Weights of a small contrastive image-text model: encoder norm groupnorm, batches of 128.
Rows from block 3 of the image encoder of a small contrastive image-text model, named by matrix and row number. Each number is 200 + 30 x the weight over its row's rms, rounded and kept within 0 to 999. All counts start at 0.
After each channel's rows are labels from the 100 images, of 14976, where the channel reaches its highest value: "peak on" is the class under the peak. Only what is clearly more common there than usual is listed. The data: made-up road signs on poles. In brackets: how many of the 100.
# c30: last pointwise conv (encoder.blocks.3.c3.0.weight, 256x256x1x1), inputs 86-171

c30.22,199,226,202,228,205,201,222,175,211,182,179,188,201,189,240,234,238,203,161,245,203,176,156,197,178,224,230,234,182,186,223,202,206,164,191,207,206,202,201,175,217,157,229,224,181,223,201,233,197,210,233,257,247,192,162,249,221,196,213,195,208,204,152,176,260,202,210,197,256,219,209,199,243,213,242,211,253,227,178,192,191,173,129,173,231,210
peak on: symbol (83)

c30.120,219,206,256,221,191,211,207,161,169,199,261,203,171,213,174,221,238,206,197,184,141,205,206,182,212,211,149,203,199,199,160,180,191,195,220,217,208,220,159,198,159,226,152,190,188,174,209,181,190,196,156,228,215,194,192,185,168,187,165,185,197,197,202,199,186,179,182,185,205,212,207,246,221,193,215,232,167,242,227,232,174,148,254,162,211,181
peak on: symbol (59)

c30.242,206,181,206,176,227,183,197,217,174,189,191,212,215,228,182,212,243,197,212,183,245,227,213,223,202,204,181,205,230,197,245,190,211,243,223,220,192,174,164,147,137,202,269,161,226,227,164,220,147,180,190,201,177,245,209,132,153,200,164,262,231,222,163,240,163,154,216,211,231,204,158,195,215,174,195,166,160,196,219,178,174,206,198,166,180,165
peak on: symbol (78)

c30.206,149,187,155,173,173,222,166,197,191,206,249,180,191,232,164,162,217,215,272,159,234,207,237,174,252,263,191,220,209,164,199,185,181,174,158,179,209,189,207,217,183,212,200,219,217,146,271,175,228,213,206,192,183,227,195,224,232,175,196,194,199,209,188,212,260,149,198,196,197,209,250,225,175,179,184,193,175,159,208,152,176,188,202,211,210,229
peak on: face (79)

c30.81,204,217,234,229,193,202,211,189,207,237,160,208,211,207,222,224,202,171,201,175,245,178,180,220,254,203,203,198,253,216,241,193,173,221,227,221,179,199,198,164,239,155,178,216,164,211,188,180,218,205,224,229,228,168,131,210,215,171,200,219,210,254,222,238,181,240,185,219,217,199,209,163,193,186,210,215,218,167,195,231,199,169,241,187,242,198
peak on: face (96)

c30.56,187,237,210,218,231,218,210,194,220,135,213,207,170,173,212,139,233,230,187,155,204,192,161,203,229,213,224,242,237,256,190,174,204,188,204,188,196,214,190,193,160,219,188,226,193,200,195,207,212,216,225,181,165,208,264,180,155,227,183,230,197,212,251,205,194,274,221,227,203,199,203,247,205,210,221,195,151,227,181,183,225,177,220,189,215,188
peak on: face (75)

c30.216,159,216,174,175,195,210,179,186,180,184,215,221,222,184,196,205,144,208,188,242,214,177,155,169,231,191,190,238,146,153,210,207,185,163,156,206,182,138,158,185,203,164,211,194,205,212,209,197,224,234,227,196,245,226,227,184,210,210,218,169,178,209,205,169,193,155,181,199,227,184,146,151,211,206,201,185,201,217,228,175,207,196,235,199,203,214
peak on: face (95)

c30.204,178,186,179,211,229,173,202,269,213,175,190,210,253,231,227,223,180,217,206,142,185,164,210,222,239,168,210,151,135,154,197,213,146,162,167,214,163,221,164,176,222,174,161,192,186,201,174,174,248,200,202,253,170,210,163,226,199,159,193,219,105,172,206,244,140,260,216,240,148,171,228,217,183,155,257,224,205,196,229,204,221,186,211,227,227,167
peak on: face (67); symbol (32)

c30.251,216,199,213,203,162,208,250,245,241,238,186,227,181,250,236,226,175,185,190,157,216,193,214,231,174,202,231,200,229,231,200,214,226,254,198,147,173,176,132,193,159,190,153,263,165,168,225,211,199,172,219,194,208,234,211,208,204,168,145,184,164,170,187,257,152,150,166,185,243,221,176,187,208,178,227,242,173,225,245,214,225,220,173,263,161,244
peak on: face (91)

c30.20,240,166,203,182,160,176,233,188,182,190,224,192,191,217,187,290,167,199,211,157,160,202,170,232,179,154,229,187,177,213,289,197,221,165,172,192,156,237,192,204,261,200,203,237,243,171,167,199,137,213,238,196,166,200,188,255,190,164,154,149,193,207,175,205,195,247,202,143,252,181,203,162,197,193,206,182,184,240,160,269,201,182,221,166,216,172
peak on: face (98)

c30.203,145,196,242,176,228,209,203,185,181,205,223,199,198,200,199,219,138,166,224,198,190,247,190,158,175,210,194,187,246,152,208,165,206,175,233,165,138,221,233,250,181,201,248,220,200,215,231,177,172,142,208,199,221,172,185,247,180,143,212,188,147,171,239,221,211,184,186,225,219,210,224,166,208,201,185,194,208,183,217,203,208,146,231,194,214,187
peak on: symbol (77)

c30.16,210,169,204,190,203,204,194,213,174,209,182,207,179,261,141,206,165,176,188,227,173,169,146,204,142,192,228,165,152,203,175,215,249,186,206,188,244,219,200,213,166,143,214,215,209,160,237,211,183,221,215,165,219,160,183,181,208,207,196,218,197,233,189,222,184,183,223,208,202,138,237,230,217,196,225,148,194,167,220,224,192,156,214,177,150,243
peak on: face (54); symbol (42)

c30.121,198,205,193,196,204,222,194,165,216,230,208,152,213,174,226,226,164,166,193,216,168,190,204,172,219,193,172,201,164,151,235,211,231,172,196,181,166,206,195,234,151,212,205,273,174,231,211,228,188,204,212,228,222,146,212,260,161,151,229,193,247,189,194,255,186,177,175,236,192,173,221,166,196,209,208,188,193,203,182,192,206,165,224,199,206,185
peak on: face (80)

c30.142,202,163,198,190,179,169,204,194,205,145,210,212,207,192,204,208,181,224,229,149,208,215,229,232,203,170,195,162,229,217,194,177,201,210,180,223,221,164,228,240,184,195,222,193,230,177,180,183,139,183,167,194,167,209,217,183,233,183,149,191,263,223,171,163,192,158,180,204,180,223,196,181,210,207,228,225,206,201,140,208,196,194,229,219,181,173
peak on: symbol (44)

c30.186,156,174,192,269,198,184,221,202,230,210,229,249,231,203,210,261,237,204,140,165,203,217,221,170,188,216,207,196,212,165,209,234,179,222,161,225,202,260,173,217,238,178,140,179,230,168,145,205,198,200,199,208,168,210,193,224,230,160,170,173,161,170,186,267,226,213,216,216,201,188,195,233,186,198,193,214,209,222,207,201,196,304,196,188,262,168
peak on: face (79)

c30.195,159,249,148,179,210,198,221,221,204,213,211,172,189,211,205,220,200,210,200,224,209,169,208,198,202,153,222,243,213,195,211,168,177,195,191,202,182,157,203,200,237,247,168,197,250,166,199,175,168,173,212,162,217,221,201,212,242,184,210,143,136,189,169,152,138,171,178,173,217,176,236,133,173,225,194,136,151,201,179,189,166,175,235,197,204,209
peak on: face (81)

c30.159,179,153,192,187,229,244,217,210,169,200,287,221,221,160,192,253,214,153,199,236,218,152,234,248,240,218,198,173,211,217,233,211,197,174,236,203,181,205,205,258,200,253,201,194,192,190,179,199,109,196,170,204,177,233,199,163,182,223,195,187,237,172,180,199,198,198,229,231,200,229,196,146,230,167,202,225,177,127,187,195,199,214,191,137,199,154
peak on: face (66); symbol (29)

c30.140,257,214,249,159,221,138,140,186,204,240,172,202,185,163,253,184,222,286,223,194,190,200,201,223,162,199,147,192,215,193,259,156,206,198,175,193,256,222,171,185,207,210,210,209,203,203,231,140,194,214,188,207,233,250,186,179,225,265,228,160,151,180,171,172,196,139,160,233,221,218,208,228,210,224,187,238,188,212,169,226,244,204,115,141,244,203
peak on: face (61); symbol (35)

c30.105,156,202,233,162,192,201,264,223,199,187,199,213,180,215,137,220,159,200,253,222,233,209,191,193,140,214,140,191,218,172,192,214,239,235,217,204,211,257,180,215,213,215,158,193,169,202,238,214,197,198,233,147,180,197,192,184,222,220,142,205,223,171,157,226,205,174,178,200,199,205,192,172,193,204,191,184,195,234,178,239,182,172,189,186,214,145
peak on: symbol (95)

c30.231,204,239,165,173,188,187,184,191,160,192,227,242,222,170,177,226,158,224,199,263,214,164,169,160,223,186,172,235,163,153,205,188,172,193,161,199,190,142,149,198,187,155,225,172,202,201,195,220,221,238,241,196,238,220,203,180,195,228,213,181,162,180,203,164,179,160,184,206,227,157,133,173,204,210,206,184,192,220,237,184,200,200,241,197,187,225
peak on: face (92)

c30.128,222,163,218,158,186,250,182,169,186,240,203,166,174,238,213,217,207,184,208,201,194,247,257,248,179,177,194,157,195,185,269,182,207,161,184,187,172,191,160,211,178,206,154,170,158,184,179,200,149,248,187,202,187,233,210,184,194,181,199,228,196,190,245,191,153,251,236,231,175,201,134,185,222,149,225,184,200,171,251,198,175,195,171,215,157,198
peak on: face (56); symbol (36)

c30.69,205,190,172,187,216,190,177,161,225,254,195,220,203,200,218,230,178,248,199,198,174,226,259,221,179,216,125,182,241,157,211,194,237,241,232,225,222,185,195,208,172,204,220,200,204,223,197,150,181,204,211,217,185,185,201,172,223,238,218,223,219,217,236,261,192,198,171,216,194,172,221,231,186,169,152,172,188,165,188,205,258,221,236,176,190,208
peak on: face (57)

c30.71,167,187,162,226,143,207,147,149,168,195,220,261,232,212,267,183,206,194,224,230,235,237,189,231,211,237,142,184,182,192,210,250,189,178,210,211,206,123,166,209,210,196,182,159,203,178,190,263,209,209,225,167,199,201,235,191,182,239,215,188,220,147,184,216,192,182,165,189,223,186,148,201,180,177,241,240,211,226,169,204,230,273,171,223,247,228
peak on: face (65); symbol (25)

c30.93,211,187,210,215,165,202,255,174,240,165,202,206,178,223,200,199,197,162,196,149,210,186,215,199,145,182,150,206,189,174,206,123,169,162,212,183,155,182,173,192,202,160,170,216,236,200,210,182,224,176,199,243,250,216,205,142,252,197,163,201,203,210,187,119,196,219,213,202,222,172,154,171,148,179,170,192,181,176,173,211,162,213,214,147,171,213
peak on: face (78)

c30.157,204,160,229,188,172,189,188,218,240,162,218,165,162,168,221,192,217,192,184,258,198,224,168,217,166,203,235,232,276,191,218,230,180,229,260,175,217,223,166,198,120,211,217,199,187,223,208,225,163,167,174,185,233,229,182,246,218,218,199,177,203,168,173,221,200,267,272,174,188,262,204,217,226,214,139,191,174,172,155,164,144,163,222,203,191,209
peak on: face (91)

c30.198,240,207,172,223,185,212,163,186,217,189,162,232,230,177,198,220,242,260,157,206,216,230,202,206,231,189,162,204,163,180,241,176,212,164,194,225,211,241,225,227,190,200,212,140,206,203,199,244,177,190,230,175,220,179,180,197,169,198,213,250,155,157,229,144,213,170,203,187,279,268,225,192,241,206,172,226,203,160,148,240,200,160,238,195,214,160
peak on: face (73); symbol (25)

c30.119,205,191,187,236,198,179,213,195,204,154,151,186,187,213,239,258,229,153,185,199,212,155,210,221,175,178,198,236,171,177,263,192,189,202,231,168,248,195,198,181,149,191,182,136,204,227,258,194,206,194,220,242,245,201,170,163,210,161,208,176,230,157,166,221,166,179,151,234,152,169,123,144,197,143,180,154,192,203,220,205,248,221,161,159,217,156
peak on: symbol (54)

c30.164,205,220,212,185,201,193,189,190,129,218,187,250,181,232,202,240,186,138,213,196,221,179,206,232,215,284,199,198,214,159,165,160,200,183,214,194,163,234,207,166,152,211,136,185,208,174,215,211,171,169,204,242,171,220,194,211,160,192,228,243,230,204,203,203,221,185,178,190,262,232,180,138,166,184,242,242,215,152,206,168,185,127,217,185,144,240
peak on: face (70); symbol (27)

c30.25,205,211,174,161,204,214,233,214,172,175,217,198,174,177,163,230,174,183,148,239,197,217,151,231,186,247,200,187,181,263,213,166,203,207,201,207,194,257,226,229,221,178,151,172,192,206,200,232,209,162,217,193,148,213,259,182,189,183,222,172,196,195,174,192,192,191,169,177,179,174,233,228,215,209,176,219,172,194,183,169,204,248,189,185,248,189
peak on: face (88)

c30.126,158,178,187,200,163,162,216,150,214,214,205,150,195,229,170,220,201,196,244,202,198,142,203,167,156,121,208,172,164,191,110,237,204,191,213,207,186,172,206,201,266,133,201,207,173,169,208,201,174,213,191,198,201,203,228,223,251,207,247,217,206,240,205,254,284,203,261,217,322,169,213,213,248,230,225,222,236,174,166,258,194,211,216,180,171,192
peak on: rim (34)

c30.153,217,212,180,222,206,225,206,195,149,243,184,167,182,209,232,230,200,182,194,181,195,223,183,249,218,226,191,225,214,190,236,158,226,191,220,183,198,178,175,190,144,205,194,188,216,198,209,192,183,205,222,188,189,211,217,222,213,205,207,224,191,180,220,162,176,188,237,199,230,184,196,183,188,141,185,175,207,207,225,215,200,172,201,192,160,219
peak on: face (75)